A small masked image model, trained from scratch.
Model: encoder patch size [2, 2], encoder layers 12.
Training: soap at rate 0.0018, 4900 steps, batches of 256.
Data: trained on views of escape-time and Newton fractals, 145000 training examples, 8.7 epochs.
Rows from block 8 of the encoder, named by matrix and row number. Rows with one number belong to one neuron. Each number is 128 + 32 x the weight over the matrix's rms, rounded and kept within 0 to 255. All counts start at 0.
# fc1: MLP up (encoder.blocks.8.mlp.fc1.weight, 512x128), inputs 0-127
# fc2: MLP down (encoder.blocks.8.mlp.fc2.weight, 128x512, transposed), outputs 0-127
fc1.480 [ 79 184 113  52 127 140 115 108  48  83  81  79  83 147 117  82 193 137 143 106  98 129 135 142 170  77  41 134 194 138 124  83  74 119  67 107 153 146 148 162 114 128 135 133 142  73 133  92  99 119 113  98 159 153 121 122 113  92 120 150 138 122 138 149  99 132 208 197  62 133 156 174  88 154 122 155 146 146 131 133 101 136 174 165 121 141 117  68 170  91 150 161  45 122 133 128 164 129 182 146 128  70 165 115 107 110 180  47 183 183 121  65  91 174 107 136  65 129 104 129 125 104 148 138 119 132  91 186]
fc2.480 [119 148 124 135 171 141  84 103 144  92  77 160 150 209 158 146 110 133 135 183 134  92 160  95  68 178 179 138  70  92 128  85 134 135 117  94 134 132  92 143  82 125 128 131 102 105  90 114 148 199 121 107 109 146 106 140 140 140 174 150 130 127 188 114 155 197 115 138  22 147  95 109 188 108 146 149 110 168 162 102 155 180 155 115 127  77  33 142 137 146 167  41 184  89 121 138 121 174 129 114 145 146 117 203  95 101 128 134  72 126 144 186 166 114 112 101 172 108 187 117  81  93 131 156 141 158 124  60]
fc1.481 [176  80 150 146 135 141 126 151 178 145 147 119 145 148  94  67  42 123 163 124 169 114 126 131 123 156 132 108  75  96 150 118 157 171 121  73 146 151  96 146 117 127  60  97 134 188  96 129 181 137 142  68 142 129 101 131 120  92 119 180  57 134 120 129 157  71 178 183 145 148 138 136 109 105 175 115  84  92  98 180 147 138 148 117 137 135  77 126 147 173 147 164  86 129 144 109 114  41  98 125 177  98 145 145 102 159  90 192 169 119 132 149 137 113 117 124 116 157 100 117 188 115 104 151 100 179 143 136]
fc2.481 [161 124 132 129 114 101 134 140 149 137 127 189 156 214 125 114  93 179 118 156 112 140 126 115 119 127 141 116 122 138 131 171 126 162 126 125 110 180 128 162 141  96  87 116  90 145  76 133 168 233 147 145 146 114 102 125 122 120 144 153 134  94 102 116 111 131 113 121   0 151 158 131 136  97 133 169  96 102 159 110 103 121 158  99 147 149  29 140 141 124 108 141 143   4 122 169 104 111 116 116 126 116 115 128  45 110 116 149 151 127  99 143 125 164 137  91 104  93  95 145 142 126 149 111 138 118 158  62]
fc1.482 [114 145  92 146 141  80 139 154 158 226 154  98 121 164  76 134 167 178 134 134 118  59 116 129 110 200 131 114 112 151 117  99 133 133 204 132 103  94 126 106 160  93 144 135 107 137 137 166  99 161 144 158 103 141 124 132 163 111 162 146  99 158 118 154  48 163  80  91 106 126 115  79 138 109 144 150 119 173  98 125 160 136 169 148 111 130 159 104  58 142 156 140 137 151 187 127  78 139 144  53 147 132 140 191 136 179  90 115  97 124 116  99 110 106  69 143 109  94 129 129 164 107 111  69 170 102 158  87]
fc2.482 [134 103 113 100 170 182 106 119 112  81 127 111 128  95 154 124 149 141  88 138 126 150 152  94 105 144 113 147 125  86 160  61 151 134 126 112 150 154 139 104 124 146 119 148 157 114 146 136  95 111 153 139 150 137 165 123 118 185 132 112 139 173 128 111 129 122 147 180 201 129  61 136 158 169 154  58 132 142 158 129 129 136 101 107 127 116 171 130 135 135 126 101 112 188 118 119 162 113 161 152 128 143  98 144 172 106 121 138 139 121 122 198 147 132 146  89 142 127 116 121 114  90 143 167 119 128 153 154]
fc1.483 [157 155 156 164 146 135 177 132 197 153 146  94 128  87  83 108 162 126 136  73 129 145 211 103 150  64 164 146 154 148  75  92 147  97 123 121 167 163 116 139 144  93 145 102 154 129 108 139 188 127  94 117 150 146 115 209  93  82 145  76  65  97 128  70 122 148 140 164  99 130 168  89 153 111 114 164 130  76 188 204 109  93  90  82 136 132  86 121 134 153 120 128 156 133 148  73  98 108 139 116  93 128  95 171 152 103 124  87 103 111 140 135 159 179 147 125 124  85 133 104 162 116 126 117 136 103 178 134]
fc2.483 [171 121 115  88  79 177 120  75 129 121 102 108 107 101 147 108 118  97 101 115  95 168 146 145 116 141 105 118  99 156 159 143 180 129 185 138 103 151 125 118 161 134 141 101 130 163 217  90 177 123  78 132  99 131 150 122 136 163 126 161 144 149 131 111 156 142 131 122 116 153 151 191 110 112  81 110 100 157 132 124 110 109  89  85 199  77 156 193 155 127  88 132 131 125 170 120 104 110 155  88 115 161 173 145 214 148  68 138 125 179 115  60 100 129 164 116 157 117 108 131 129 135 124 112 107  85 132  91]
fc1.484 [ 76 194 169 160 102 104 132 135  95 106 109 154 167 118 141 138 104 105 131 182 137 120 127 139  97  88 127 131 135 113 134  82 148 129 114 130 157 103 119  91 105  67  88 150  47 190 148 157 170 103 118 114 152 130 135 138 162 182 136 158 196  83  74 114  97 117 123 109 105 170 117 130 115 142 109 126 106 150 180 223 141  76 149 136  62 107 184  91 152  75 184 122 192 110 105 115 151 145 173 102 148  71  92 150  74 158 112 104  99 106 136  90 137 116 149  74 142 154 112 153 132 148 110 137  58 103  67 120]
fc2.484 [125  99  80 143 205 125 146 145  87 160 130  88 121  10 109  94 101  78 148 150 126 166 164  93 146 151  84 142 126 139 149  81 155 130 134 187 112 125 152 152  88 139 127 148  89 138  82 112 109  75 155 138 131 153 106 157 103  99  76 106  97 119 142 131  87 149 148 137 225 116  63  94 150  83 149  77 207  94 165  85 128 137 117 141 155  99 137 182 139 158 104  93  92 180 150 152 184 133 105  73 103 122  96 116 158 104 125 165  88 174 117 119 107 170 160 101  98 117 115 128 192 144 127 109 145 173 180 193]
fc1.485 [110 128 161 160 137 101 114 154 106 110  93 159 107 142  85  91 109 137 160 123 109 206 177 187 142 108 138 130  97  82 205 137  91  94 180 118 133  60 125 158 151 176 115 115 151  96 166 153  96 164 153 164 131 141 116 139 134 112 155 158 145 111 174 110  73  89 135 140 138  97 101  71 138  92 143  86  96 110 122  93 179 178 102 213  62  74 111 166 155 111 123 168  90  74  87 128 142  86 128  97 156  94 113 115 112 124 131 152 116  71 106  95 106 161  79 189 122  98 127 135 145 113  62 213 158 108 160 163]
fc2.485 [129  78  72 113  87 140 133 137 149 183 116  83 138  76  99 114 128  94 170 109 106  71 130 138 103 123  48  82  88 116  94 128 114 176 138 181  94 169 129 180 106 176 132  96 144 210 106 126 120 105 119 139 161 179 148 158 127 161 155 151 204 168 126  96 168  92 139 162 142 115  54 140 117  77 156 101 119  93 187 157 125 115 102 101 108 129 170  89 122 135  95 145 145 134 141 131 138  85 168 154  77 152 120 171 154 115 143 112 122 122 123 142  88  89  88 104 136 151 128 135  81  87 151 124 147 165 129  52]
fc1.486 [125  14 130 158 166  91 139  87 120  90 158 165 161 135 145 115  94 118  96 123 139  67  85 102  87 153 113 133  88 184 128  86  82 148  48 145 115  85 139 135 154 176 129 167 140 175 144 149 151 180 169 160 116 161 188  85  80 143 129 131 147 121 118 135 125 114 152  59 127 157 123 109 134 108 126 152  95  90 139  69 107 142 151 132 171 231 168 202 113 125 128  89  73 164 146  80 152 113 171 146 178  76 168  56  94 101 104  66 111 107 133 139  77 138 119  49  44 175 110 175 159  86 179 136 100 145 133 175]
fc2.486 [163 113 108 148 156 135  81  55 149 133 120 193 130 103 119  99 144  85 123  95  93 116 162 184 120 109 134 109  77 129 176 117 132 174 133 194 106 186 138  77 142  88 112 125 111  94 130 124 116 124  68 148 117 130  89 158 144 138 111 142 108 158 128 109  67 127  37 113 169 166 190  77 143 171 150 111 111 170 100 105 191 127 104  90 147  72 202  75 141 110 123 123 146 163 145  99  64 108 124  76 170 135 126 131  95 208 146 150 154 114 184 110 111 132 201 125 151 142 149  78 182  95 141 174  91 166 109 109]
fc1.487 [ 96 184 152 102 151 115 111 157 137  65  96  66  94 175  70 138 117 176 139 120  97  92  64 144 171 116  84  56 140  94  99 167  81 107 155 122 247 158 108  99 137 122 152 111 130 144  70 119 120 127 170 159 107 158 121 148 141 131 161 110 114 151 156 113 165 106 143 138 119  76  86 109  93 109 146  93  56 193 139 166  62 168 177 123 146  45 121  79 115 179 133 128 114 184 138 198 158  97 158  71 141 121 151 208  51 127 184 154 110 154 214 115 143  82 152  96  95 151 144  96 160 143  90 114 148 139 103 114]
fc2.487 [108 191 107 157 115 180  81 140  96  90 181 159 141 130 128 116 109 131 122 116 187 128 136 171 164 151  63 136 126  92 101 174  81 174 183 136 121 141 160 146 114  53  95 150 147  85  36 117  72 225 108 185 159 127  97 132 134 114 103 167  82 193 142 161  67 143 114 114  27 110  95 101 136 119 132 162  76 171 103  90 125 159 168 103 149  96  64  87 176 118 157 129  87  97 154 187  95 120  90 136 144 102 124 150  63 195 116 145 158 153 154  83  67  94 175  91 189 169 160 176 119  98 112 123 129 151  80  37]
fc1.489 [154  84 121 146 139 145 139 117  90  91 139 136 139 140 116 105 139 130 125 127 119 178 113 148 118 110  53 135 157 131 131 175 144 127  86  85 138 143  84 188 114 184 105  82  92 105 105 145  92 169 133 130 170 163 175 122 153 132 111 120 162  91 135 158 102 119 148 186 134 138 139 173 136 152 199 105 140 162 107 110 165 139  99 152 104  82 104 121 123 151 169  93 109 157  50 133 145 142 182 190 172 146 175 146  60  78 108 105 147 183 168 118  73 106  94 124  93 135  35 133 101  70 141  90  73 163 187 200]
fc2.489 [143 164 133 163  86 126 176 162 179 117 108 247 121 255 187 169  62 102 161 109 136 123 137  64  99 211 114 100 137 125 118 164 168 116  75  88 146 190 140 183  86  85 175 168 160 136 132  95 139 231 154 104  51 109 114  89 100  79 159 132 164 129 158 156 116  87  61 113  17 137 194 135 182 135 159 194 131 146 116 134 154 103 174 128 105 152   7 173 147  88 110 135 122  58 101 131  77  80  89 118 122 124 111 124 121 161 172  96 123  69 107 159 138 153 125 124 166  83 123 146 123 149 103 153 151  83 120  96]
fc1.490 [ 96 164  97 114 110 106 135 125 185 112 152 127 150 159 126 120 144 106 181 128  91 201 117 181 103 179 156 120 176 165 102 174  94 157 109  97 166 144 118 164 157 172 185 125  94 132 113 116 176 169 125  85 148 106  77 124  92 156 150 115 125 108 121 109 144 175 138  60  93 156  57 130 127 109 110 122 111 155 128 116 123  80 121 168 181 111 119 160 132 136  89 167 134 160 173  53 142 164 151 134 131 129  86 127 126 118 180 103 119 128  70 120 168 103  88 112  79  97 113 145  68 195 135 144 140 165 153  96]
fc2.490 [182 163 165 164 133 110 127 105 113  93 135 176 128 185 143 104 153 148 125 128 145 147 106 194 134 182 106 151 144 101  92 160 100 139 124  89  84 130 134 166 113  90 108 131 154 103  51 119 145 175 108 161  79 123  94 116 163 102 111 148 125 144 127 166 131 126 159 128  75 144 118 131 124  82 160 138 124  96 124 169 130 134 162  95 122 156  55 136 171 150 116 104 141  80  98 134 136 155 112 123 123 148 148 134  69 143 153  88 132 144 137 156 167 114 158 170 157 125 170 117 116 119 102  97 134 117 181  69]
fc1.491 [ 58  78 116 124 141 103 112 118 100 141 109 129 111 128 172  66 108  66 129  53 163 114 110 167  84 113 121 175 167 137 104 168 188 105 108 102 118  98 149  90 201 149 112 105 190 152 142 117 132 191 133 120 178 108 112 137  98 158  72 125 172 161  80 101 130 145 133 157 119 158 172 149 166  83 120 113 108 110 184 139 115  84 154 185 188 127 148 179 166 116 142  99 120 158 147 229 117 121 159 124 170 136 108 156  83 169 163 146 115 158 105 127 126 120 103  82 142 148 170 165 167  82  78 197  61 140 137 136]
fc2.491 [109 138 155  74 187 133 163 114 138 124 151  65 163 137 146 144 143 110 155 144 138  97 134 111  87 136  89 200 117 121 123 107 150 176 127 120 155 128 137  58 145 199  67 151 143  50  85 154 105 170 163  80 111 101 163 129 115  89 154 177 102 119 131 130  81 114 178 105  61 184 110  63 124 143  93 146 140 117 128  73  91 167 128  39 112 162 147 148  68 169 125 183  17 104 155 117 167 128 152  97 112 138 140 115 101 121 117 165 156  59 123 107 152 105  81 140 165  98 154  72 172 162 163 144 176 194 153 127]
fc1.493 [159  22 130 114 174 158  95 127 128 129  93  75 108 127 126 136 114  80 162  79 112 135 130 118  96 165 185  88 163  81 157  90 169 113  79  84 116 123 116 157 147 100 147 144 177 162 147 163 232 180 139 164 123 141  86 177 110 204 104  93 155  73 115  75 138  93  17  84 186 130 206 136 197 198 150 179 164  88 107  58 143 176 122 113  32 169 113 173 129  76  71 120 151  87 123 117 134  92 166  95 124 102 159 195 144 129  87 166 195 108 136 120  93  91 148 157 160 112 138  83 122 176 142 167 136  65 139 124]
fc2.493 [119  58 124 149  96 114 162 127 136 146 161 185 137 137  99 175 131 111 159 155 121  99 157  53 146 132 163  83 138 157 106 106 162 124 148 153 144  71 118 111  85 131 202 192 166  94 135  71 183 174 198 157 140 138  85 127 144 100 133 157 188 129  48 139 127 137 137 188 109 118 124 107 134 214 111 212 108 144 106 101 109 113  99  62 100 160 131 144 108  91 105 135 118  91  85  66 114 215 104 115  84  94 116  88 107 158 153 138 123 129  98 121 140 106 116 109 138 129 146 132  98 146 115  99 172 131  85  72]
fc1.494 [184  94 143  77 111 150 163 150 136 158 141 165 142 185 107 159 125 123 142 164 133 123  95  83 103  90 134 151 128 140 136 127  69 117 106 161 143  93 147 148 140 137 101 123 162 165 143 141 188 137 145 145 106 130 109 166 133 147 132 133 140 113 151 128 124 121 124 110 116 194 121 148 189 118 115 140 187 158 127 154 158  98 135 159 155 175 100 145 107 126 133 189 110 118 130 101 129 133 135 113 125 115 170 120 134 120 142 126 117  94 111 157  98 181  89 126 110 104 150 127 121 155 109 121 149 169 112 139]
fc2.494 [135 131 134 146 124 135 148 162 111 143 104 223 141 228 133 157 134 129 118 152 148 149 129 116 138 131 133 129 130 115 136 156 142 131 115 142 122 134  93 139 108  86  89 122 148 119  71 163 182 190 178 131 134 134 139 121 131 112 111 148 147 132 136 152 144 127 135 119   0 149 180 122 156 111 140 190 132 138 134 132 107 119 162 142 126 132  38 130 139 120 126 141 132  31 103 138 141 106 113 101 135 122 142 113  67 125 151 118 135 127 105 127  88 168 145 116 105 116 163 114 109 159 139 144 118 153 124  77]
fc1.495 [128  74 101  75 145 153 120  92  75 153 138 121 163 137 136  99 129 108 174  21 132 138 111 189 142 121 174  88 124 230 126 156 175  31 119 104  75 112  94 111 133 173 108  80 211 101  76 124 104 203 152 124 143  75 114  84 123 133 107 206 254 135 114  84  80  97 103 172  93 111 121 147 154 164 186  79 123 135 157 155 121 112  78 169 103 127 142 163 207 161  79 111 164  90 154  96 132 133 155 177 145  92 199 141 157 120 111  88 137 104  84  56 170 103 114 140 154 150 132 134  66 179 129 185 165 136 124 127]
fc2.495 [131 147 180 171 115 131 159 106 142 118  78 153  78  94 122  73 206 147  77 127 142 182  63 128 164 120 138 156 110 122 149 152 183 142 167 148 158 183 121  41 170  94  95 112 128 117 120  74 135 106 156 152 131 114 134 127  74  73 151 186 131 203 156 196 137  86 107 148 163 152  88  44  69  59 121  98 131  79  96 156 118 163 119 167 125 135 195 122 134 180 105 127  92 124 136 163 138 112 160  67  81 112  84 101 113 107 154 202 182 189  52 100 150  98  93 104 165 153 148  95 142  93 104  68  79 101  92 145]
fc1.496 [104 112 124 133 184 121 129 128 166  84 144 110  87 142 133 110 141  75 157  94 160 150 149  50 110 177 153 117 103  76 125 119 143  91 125 106  93 114  56  77 109 152 157 125 172 112  60 155 139 149 122 134 121 141  87 155 100 158 149 138  76  88  97 111 146 112 149 142 141 118 162 116 106 125 131 106  57  41 130  75 142 101 113 117 114 129 126  95 111 139  91 113 194 105 118  44 128 105 101 118  71 215  82 196 187 148 116  65  94 104 109 209  69 163 123 129 104  80 156 115 185  76 119 134 115 117 203  98]
fc2.496 [165  81 168 147  67 132 101  81 146 129 119 134 137 130 115 122 118 113  96 135 123 173 147 125 114 132 203 117  95 171 174  78 133 124  82  98  85 208 108 149 119 168 112  94  84 136 184 149 126 123 127 125 151 145 154 130 134 157 144  92 151 160  96  96 144 107  98 180 135 155 145 194 138 104 111 121 123 112 173 128 145  77 139 137 129 106 150 157 144 153 106 139 172 166  96 127 117 136  78  95  83 166 134 116 190  78 119 193 171 169 120 139  80 127 110  84 133 144 126 171 129 112 219 132  95 155  55  72]
fc1.497 [119 131 129 181 107  92 168  91 124 182 148 173 122  92 109 141  95  83 126  96 119  94 124 140 114 109 111 122 139  95 208  99 147  52 167 121 108 116 151 135 197 180 114 109 133  93  99 172 132 255  28 182 157 128 173 164  69 154 141 167 148 141  74 155 142 144  67 168 151 160  72 144 117 105 146 105 155 147 157 105 136 106 136 148 137 121 156 164 163 165 108  87 191 118 136 114 101 139 118 169  61  97  60  99 105 190 108 114 133 150 122 219  80 114 118  94  98 144 116 154  64 121 183  88 109 135 115 124]
fc2.497 [119 129 162  81 121 189 156 125 146 118 108 123 171  79 149 155 128  79 104 117 125 112  71 165 116 143  67 145 113 142 139  82 148 130 201 138 114 139  70 123 119 138 132 133 118 137  53  96  51  65 126  60 148 127 170 146 109 132 128 130  84 139 129 140 118 142 204  81 104 144 142 122 138 135  77  96 115 119 131 101  95 146 117 127 105 126  66 120 108 174 134 131  30 151 194 133 157 114 159 109 146 131 110  92  81 145 164 168 130 100 198 125 211  95 117 182 132 162 140 138 208  93 161 107 136 169 113 133]
fc1.498 [156 185 122 163 138 164 174 149 158 119 114  68 110 108  73 162  65 125 161 159 100 101 169 137 151 159 118 153  99  89 121 167 145 132 151 142 112 136  51 125 180 106 102 141 185 189 127 131 158 124  84 106 203 132 151  78 128 143 137 139 112 181 118  85 189 113  61 107  86  99 119 124 134 126  80 150 145 171 208  96 112 122 179 108  91 158 101 163  85 148 162 200  62 107 152 114  96 155 183  42 121 113 155 169  71 154 127 133 156 130 189 123 124  43 126  88 119 140 160 145 118 126 111 155 154 183 136  43]
fc2.498 [149 166  89 138 147 124 175  87 105  94 141 127 115 119 144 115  97 157  52 100 135 106 100 129 141 163 129 122 134 104 153 146 118  92 120 130 130 137 153  98 118 122 129 124 140 166  89 170 136 157 101 224  76  61 150  77  60 108  72  82 126 147 144 121 153  84  92 111  28 126 150 153 101 177  82 156 133 134 125 136 206 139 117 144 172 110  33 108 120 105 162 155  81  49  97 127 134 106 164  64 161 117 118 105 168 179  91 168 115 151 245 103 156  94 156 165 121 148 153 109 137 111  91 103 112 135 158 155]
fc1.500 [111 117 222  43  89  86 113  67 150 161 134 109 163 138  97  64  89 129 125  87 124  99 123 184  97  80 201  41 119  87 116  93 155 131 178 114  63  76  66 129 146 132 172  55 144 156  23 199 103 124 136 136  59 145 129 136 163 187 123 146 123 183 160 181 137  72 207  48 115 194 105 103 147 155 180  76 171 147 144 188 143 153 158 113 187 169 129  65 177 201  85 195 215  99 128 122 146 195  99  78  83 100  82 134 122  83  94 147 159 126 121 155 117 117  90  82 131 138 117  74  98 108 114 128 135 107  89 144]
fc2.500 [ 35 147 140 208 113 178  64 113  61 108  60 191  33 149 113  49 162 136 137 154 144 159 107  77  98 141 164 100 109 152 169  97 117  69 157 110  72 149 126 137 173  96 139  56 100 246 117 120  75 113 194 149 163 111 172 154  89 172 141 124 146 202 127 168  97 119  93  46 138 163 161  28 177 113 149  81 154 127 175 110  92 128 169 150 152  98 134  42 194 207 194 126 135 104 179 160 146 131 123 192   4 152  84 154  65 126 106 159 101 152 125 123 175 159 111 137 168 173 177  57 155 113  58 115 174  69  73  90]
fc1.501 [100 148 165 123 136 145 148  80 125 122  90 116 115 146 100 135 140 119 118 135 108  82 128  96  91 124  96 102 128 140  98 161 139 141 160 154 139 140 192  62 110 175 163 125 118 121 130  60 101 142  52 152  84 111 213 124 229  95 119 152 101 122  93 153 162 161 150 119 155 201 126 145  78  90 126 120 142 142 204 167 125 127 251 177  83  60 105  37 173 113 215 166 117 123 138 129 134 169 139 114 104 114 174  98  94 164 203 125  43 196 175 142 195 101 152  85 106 143  99 149 155  91 112 138 136 164 149 147]
fc2.501 [131  84  56 185 127  75 134 182  61 134 105 228 117 167 117 130 127  77 118 155 138 155 118 125 123 129 166 182 121 151 192 138 165 150 140 152  73 115  92 138 101 132 173 137  80 163 112 130 127 153 104 102 119 145  96  99 125 175 100 136 122 176 124 138 110 106  93 120  80 114 131  99 150 150 178 186 131 106 154 120 162 171 114 143 135  66  39 154 147 142 118  98 107  76  79 124 126 184 122 147  91  88 147 158  50 168 114 203 100 121 170 107 162 164  99 128 125 159 172 130 113  84 122 126 121 168 108 124]
fc1.502 [154 151 175  96 112 117 138 133 121  84 104 145 114 142 107 112 119 128  86  61 115 175  98  75 107  88 110 129 119 128 165 104 113 122 140 172 164 173 164 101  97 108 175  63  89 106 114 126 139 148 155 154  85 194 147 135 181  70 141 124 176 150 138 111  95 173 155 161 149 146 122 118  54 103 165 180 134 147 147 129  90 138 240 164 122  67 145 129 145 152  85 179 124 111 165 150  94 113 154 171 155  99 146  91 125 165 227 125 109 170 119 126 168 117 113 170 144 106  76 156 124 176 165  87 128 145 138 146]
fc2.502 [138 137  91 143 132 110 182 159  98 105 101 145 121 215 118 102 188 105 120 101 135 123 139 155 151 140 105  94 137 136 136  97 136 132  99 155 143 124 143 116 114  99 159 185 119  93 129 116 202 197 155 165 137  85 144 107 116 122 135 162 109 121 152 154 113 137 121  55  58 103  75  60 105 165 137 177  93 152  53  92 217 192 121 101 118 156 128  68 184 156 184  65  90 121  92 103 152 146  95 131 142 156 100  57  82  74 129 131 123  94 139  87 123 110 124 179 156 164 145 155  98  90  81 121 125 135  55 100]
fc1.503 [135 125  88 137 144 194 174 152 134 156 133  92 124 124 143 122 156 104 136 126 132 116 104 131 130 107 182 108 110 118 123 185 147 105 143 103 133  84 115 119 134 135 124 142 145 100  96  88 151 160 143 131 151 127 129 111 101 102 116  77 139  98 128 141 109 133 124 143 149 118 143  80 155  75 116  77 170 164 139 131 146 120 114 131  87 109 142 160 130 121  59 137 102 105 130 121 108  95 114 150 171 118 119  94  83  98 121 145 154 123 100 143 108 100 114 162 146 112 169  79 109 147 120 133 100 144 111 125]
fc2.503 [153 144 174 137 139 107 145 134 143 140 140 207 131 180 133 138 112 112 118  75 170 135 139 136 154 155 166 131  70 130  97 135 126 164 145  99  58 136 112 102 117  44 134 153 115  96  92 118  95 201 110 136 116  94 120 143 158  73 148 169 135 139 147  77 142  86  34  99 116 139 158  99 125 101 131 141 127 105 122 116 132 113 157  83 121 112  62 138 128 152 147 123  83 102 133 154  91 164 122 128 122 102 125  68  96 167 132 152 143 131  95 161 164 166 118 162 115 128 153 114 119 126 134 163  84 108 132  49]
fc1.504 [133 105 127 190  65 173  97 111 152 156 161 180 105 144 214 143  88 115 111 128  98 194  91  85 172 173  64 120 182  76  61 120  66 134  59 146 111 149  96 163 165 110 135 139 165 184 148 133 109 137 189 164 122 137  91 129 105 105 157  87 107 163  94 124  98  94 158 173  80  81 143 106 108 164  94 152 143 219 141 202 116 109 106 181 150  65 145 117 149 119 145 151 164 104  85 133 151  92 146 115 144  90 130 128  93 136 141 139  97 125  79 127 122 114  99 162 157 119 155 138 152  77 140 103 135 217  52  87]
fc2.504 [170  79 149 184 183 120 101 143 148 104 141 190 142 157  88 138  68 139  78 126 137 114 130 192 134 194 118 156 173 104 108 143 181 156 141 123 201 113 125 123 176 105 134 148 102  36  62 112 137 164 123 123  87  91 143 208 105  99 113  94 119 125 103 135 143 155  93 166  82 131 126 109 175  98  94 140 133 141  95 110  70 136 123 196 103  93   0 165 161 114 139 136 156  53 144 158 101 169 138 164 116 114  82 137  85 170  91 187 108 155 113 102 133 112 125 137  92 165 127 130 158 133 122 177 105 150 148  95]
fc1.505 [171 160 195 103 143  54 168 132 171 174 129 109 161  52 157  77 126 128 115 147 115 126 185 144 163 161 152 134 113 117 144 173 139 178 167 152 156  88 112 144 161 154 122 180 155 122 163 155 106 168 113 159 132 159 125 132 147 152  91 103  34 116  91 123  81  91 170 102 151 103 147 160 174 108 131 131 147  99 141 138 151 163 112 131 145 129  47  94  86 137 106 144 168  91 109 116  97 145 122  91 131  86 104 146  94 158 128 183 117 135  70 189  92 135 141 148 154  77 117 154 126 119 177 162 145 111 127 100]
fc2.505 [127 132 131 152 136 203 122 178 106 118 138 116  78 112 190 129 115  92  78  85 100 141 124 121 137 169  97 135 110 125  96  99 131 129 184 102  81 139  93 166  64 135 173 129 100 127 105 171 121 105 150  70 184 128 132 174 124 139 105 125 144 143 114 128 133 117  91 127  72 140 123 141 132  71  87 111 149 136 147  98 130 105  97 120 140 138 106 108 177 134 126 137  72  66 152 131 123  78 131 140  78 158  84 122  69 143  92  90 138 134 149 162 153 150 170  94  79 161 156 122 121 111 128  69  82 104 118 144]
fc1.506 [163 154  78 158 107 113 137 155 158 149  99  88  76 157 104 141 106 123 122 158  98 180  88 103 140 120 127 106 114 114 118 157 139  94 110 114 153 116 112 182  84 174 153 115 175 157 110 123 145 244 166 175  57 121  57 156 175 133  49 114 112 136 128 138 117 108  76 131 175  90 185 200 108  88 154  91 134  97  81 153  94 142 147 124 121  99 165 128  47 115 140 106  95  92  82 216 191 132 119 104  38 148 140 104 163 130 116 191 162 137 141 139  64 152  77  89  65 149  65 175 102 150 145 182 144 106 125 118]
fc2.506 [140 140 159 162 148 129 140  90  70 153 173 177 109 145 103 130 233 158 104 108  73 113 172  89 127 101 152 103  92 114  88  90 126 179 147  71 117 165  77 138  65  62 101 136 124 118  77 100 110 132 130 105 160 158 115 172 114 141 159 120 190 167 152 116 110 149 107 114 139 127 135 195 140 135 133 211  88  97 168  96 152 116 107 107 112  73 144 119 193 145 133 121 150 130 173 110 100 114 142 118 126 109 146 120 100 157 153 161 140  96 140 140  49 108 214 149 134 128 103 132  79 127 124 114 153 167 156  58]
fc1.507 [148  98 126 123 117  92 126 121  83  90 125 108  99 121 171 132 170 105 168 135 104 203 182 154 125 128 121 143 139 115  76 140 135  84 150 142 147  94 104 154 138  91 120 134 115 150 175  74 163  87 165 100 106 100 114 153 112 145 127 142 156 110 119 131 164 120 129 150 143 121 134 162 149 138  99 116 150 113 130 116 124 143 150 110 181 124 111 137  96 136 167 136 143 118 145 128 111 166 147 158 125 129 150  94 148  92 170 142 151 164 158 136 198 121 120 124  92 163 135 150 116 135 107 130 138 125 143 136]
fc2.507 [125 118 126  90 148 129 144 116 131 141 140  47 137  27  98 125 137 160 166 115 112  98 133 132 131 112 154 113 125 165 157 137 154 151 118 151 167  90 146 142 121 186 163 128 135 139 203 138 102  74 126 149 148 133 138 127 122 127 133 130 143 138 114 133 125 127 178 131 187 111 124 124 112 153 164  68 133 118 113 139 129 123  99 118 127 134 215 135 122 151 128 120 136 187 121 139 167 146 134  98 106 141 123 146 152 143 153 132 137 121 131 115 109 140 115 101 118 129 122 120 131 167 138 127 126 135 144 211]
fc1.508 [148 166 168  31 155 123  55 172 146 146 143 186 128  99 113  80 141 150  92  81 122 102 121 145 120  82 168 134 177 191 185 125 170 199 130 169 145 105 182 148 137 147 131  89 153 175 161 126 106 108 122 110 158 128 214 150 115  62 149  97 163 174 125 137 103 108 152 121 158 167 134 103  91  97 190 111 163 174 162 135  82  82 149 139 123  93 113  83  72  76 139 131  55  90 179 131  66  98 128 158 180 107 129  70  70 155  90 156 155 180  98 114 123  80  62 195 104 115  86 125  82 154 141 101 159 150 185 111]
fc2.508 [154 139 169 188  93 130 144 114 110 139 158 142 120 123 136 142 153  96 156 126 149 119 168 139 117 192 148 115 166 107 102 113  81 116 110  90 114 132 124 130 148 104 167 143 125 108  85  68 111 156 148 100 108  55  97 107  99 137 129 142 147  98 200 108 134 125  93 106 209 164  74 132 154 148 144 167 116  29 171 142 107 144 106 172 112 114 109 119 200 147 125 130 172 161 130 116 183 161 111 154  72 136 115  88 143 148 148  99 125 108 132 130 109 172 163 142 172 145 115 101 128 136  92 113 104  87  91 112]
fc1.509 [109  95 154 150  94 121 161 124 188 117 107 100  49 185  99 138  88  82  92 107 156 126  86 100  96 158 155 165 150  83 137 160 149 144 136  69 148 108 136  72 110 172 182 194 188  64 197  73  83 183 104 154  66 140 145 100 168 118  54 119 117 141 116 140 135 187 122 117 131 108 123 162  98 138 106 123  90  77  70 108 137 100 132 152 102  97 110 135 121 115 136  90 127 105 122 188 162 176 113 112  87 114 145 180 105 166 154 207 108 186 183 116 121  85  73 140 102 154 164  98 169 188 103  95 219 111 152  73]
fc2.509 [123 150 135 164 176 158 144 138 105 112 187 188 146 120 131 176 168  60  62  73  95 142 160 148 134 142 129 126 162 121 108  51 121 163 132 109 148 151  99 123 136 142 135 143  95 121 114  89 144 203 149 162 126 132 158 152 122 143 150 117 136 167 185  91 104 139 112 176  79 131 142 147 130 146 173 149 101 151 147  57 121 108 109 126  88  92  68  98 160 106 100 107  26 169 110  99 100 132  91  56 150 137  82 118 124 140 137 171 164 116 128 133  85 115 219 148 186 132 132 142 144 128 150 146 157 153 111  41]